config.toml
horizontal_flip = false
vocab_size = 53
encoder_avg_pool_shortcut = false
text_encoder_causal = true
text_encoder_layers = 6
text_encoder_norm_position = "pre"
text_encoder_head_dim = 64
text_encoder_qk_norm = false
muon_scale = "spectral"
Rows from block 7 of the image encoder of a small contrastive image-text model, named by matrix and row number. Rows with one number belong to one channel. Each number is 128 + 24 x the weight over its row's rms, rounded and kept within 0 to 255. All counts start at 0. Numbers have three digits each. After the name is the row's rms in percent of the matrix's.
After each channel's rows are labels from the 100 images, of 14848, where the channel reaches its highest value: "responds to" is what is common among them. Only what is clearly more common there than usual is listed. The data: made-up waving flags.
# convs0: first 3x3 conv (encoder.blocks.7.convs.0.weight, 144x144x3x3, each kernel summed), inputs 0-47
# convs1: second 3x3 conv (encoder.blocks.7.convs.1.weight, 144x144x3x3, transposed, each kernel summed), outputs 0-47

convs0.77 125:143097131158155167136136136148121114150130056116131115092123088128111124125118154255131133123057117117115105159129094094109145151109140111111106
convs1.77 097:102108111067169118122146118145118153152154120148130128175138113128131186118151097238151134136107121156150148081123142126162122118142117177091137
responds to: yellow

convs0.113 102:136106125136138141128143128110124120119117156113133136100152118131143077096102086113130184130099111156092143113103089122158139112106135115079118
convs1.113 093:098132134115132171116097105128136123134119152125111122149095078110139149099126157097108100125148106073138112147075109120120144133155178094090122
responds to: white; offset cross

convs0.38 085:129084128134162095149119111146034098145108106107110120139125102187128133102143108155109131160175120175109125154117129152183106086112150157149158
convs1.38 102:083149186120148165144156140170125129134110137080187122150140117122153113124120143139106137106155148113109142182160156091159100126147192133146099
responds to: white; blue; flower; star

convs0.66 101:097127107121110103121117116086119123137119118135124135156153131146129108121138144088135141154133105113118137116105154096107119067146177081131135
convs1.66 074:150138141174178148179130120110166129095150149157128128097077130119153123111072138089094077127133109138123156126148108117121124172142176141125141
responds to: white; three vertical bands; two vertical bands

convs0.85 093:087137127136141107185118143138065106123111081128099149109124092148145111122081158200154122130128110100086145132064191127100116103097136113120084
convs1.85 077:113147140119124106159129101089160144106118130092117135111114134131119139137124105184151127107100132148117146150138139127147120139115132141147111
responds to: yellow

convs0.16 087:138106102143108132146112114131117100108115118132132113112127125099131092109171135096139166085105136157101144088080144157126085123130175083123102
convs1.16 123:116130132152094120158134152120142126105107135139131115112120134125155124121118114090139076126095132124141124111130118116121132177125245128120104
responds to: white; three vertical bands

convs0.23 098:103128121134148115143159134133151108124136092138125139146117145120085121166117132114131145088106132094134142084135119113088127093125192073108092
convs1.23 161:127126110113091144106141112121128150114140110143136113114164182140156125142120144094117132153116170096152122138132156128109104134114169126170112
responds to: teal; white; gear

convs0.103 090:118140138121101115144114117141118090139170076091147116095148126100086134100100120103136137110149143148165115093206082155098096121129109109121129
convs1.103 080:120133112086159136124171121151197163159109086138109143128142136119140093130085107110116135110143084107112135138152129112155121123104106110092131
responds to: black

convs0.82 087:119115113120167121110088142105149130170154125116137183109116156147122142127092117117105146155066151070151144148090093113153133099163132127132126
convs1.82 121:112115134099153122143149104143122141090156099118155102117120132111160111141142131116128088154106170125138119145117093132139109126138134142129148
responds to: teal; flower; gear

convs0.49 088:139130135119190126103097148112117080137156112142177116140139103079159139090129119125106128107150109145142090143121134129129117099159102153094123
convs1.49 074:112118105167101109102165097095116116131139113145103133120149134074137130161137109198129142146140125120124096100124137145121163134116111110194125
responds to: yellow; flower

convs0.54 096:154072114115153157110107134096128104152152178125134135141135127143169142087135143081110145123136127133147110109100085119140148106116162156118096
convs1.54 088:110143130074099151142130143124127136155139220156118136125127107122100153103139117133160105144164118138102117107143158119199120112149184100160131
responds to: orange; blue; star

convs0.50 092:124115133158116130146125108136094097140117127151114127151115137080160146129097081124152112129134153147116133120069115118112126065147229117101100
convs1.50 096:121142125067136126086149120103140147123143122146121120100153122139126108177131105148141123118120149104164112139108166152140136121134169138151155
responds to: white; crescent; border

convs0.55 092:129155109099170125154132175086090092136122129108124157143112113140116104141102136121132110152097096146065115093139147101150097113118146121138130
convs1.55 081:093162093128153149097129099135154144115105116125124097121128110185157114120144082083115115123098125131145126101101099114145125130101176083130121
responds to: white; green; flower

convs0.47 169:115137118137126142112125140114122140157133255099127150105112123156199110123129125106114129198091114124102138165111144152106129142144128136125125
convs1.47 191:127132142109116123151109113116128150094116255141114090147134132112005138143156110124141136101129120149146134125119114124147121153119133099136138
responds to: orange; three vertical bands

convs0.140 105:142148139147144092106130132141156103133151001138120101121092140116091153146120137211139121120105125135158118120075137129097108144131135078101115
convs1.140 097:115125120106149110135114152136141131123120069120160111127139105108106136129113111240128154106121136144124150097121156092101125158091104149147139
responds to: yellow; flower; offset cross

convs0.46 093:108174125139132093131111110134120126121153131138125129137095147142129149153106135143129133105129188129120155132131162127112118185135103086090136
convs1.46 080:145142112128129115112181116112128149098114104118141133116121066074137101143141118141109170087174144100107116134164106133079100121097126162148145
responds to: teal; flower; three horizontal bands; emblem: star

convs0.124 096:130117129148132121129138118139102164117118082139131140093138127107069133103113120240140109132151186123126141148114128121120160129139106148121129
convs1.124 076:146128142159134156134151115114142133192108108104126151138145095109158137086132138223091113124148124153152146107125142117159141192113114143163122
responds to: yellow; flower; gear

convs0.114 085:122100116175074096140114166119155144149103126120127143096125154144123090092120075134145150108092096132121124116136140131095084119095117130174101
convs1.114 090:111112162092131165131118126101107131094107133108165084117176131116126131117140097238147141140128146134111103079103107138117149129123125127129115
responds to: yellow; offset cross

convs0.5 197:137123120133135195122119132097136122125120104138125123131126111105114137113162119086127187105108142111122122107093143132153149120134255119123112
convs1.5 201:117145110116144183145133125111145141139138089130103132146132150138156135139135139117156082120140184176160122158111104131101138136149255128131157
responds to: white

convs0.37 080:111084107112105137125107119114093120115106099130094130140092114151091137115102133096096083118135166137096162144149128100107133083120170130106121
convs1.37 115:121128137125134189130132146121169152066123106118148113104160084114150094111132169197134109115106128105157102143129127134140114159079134097116117
responds to: yellow; triangle at the hoist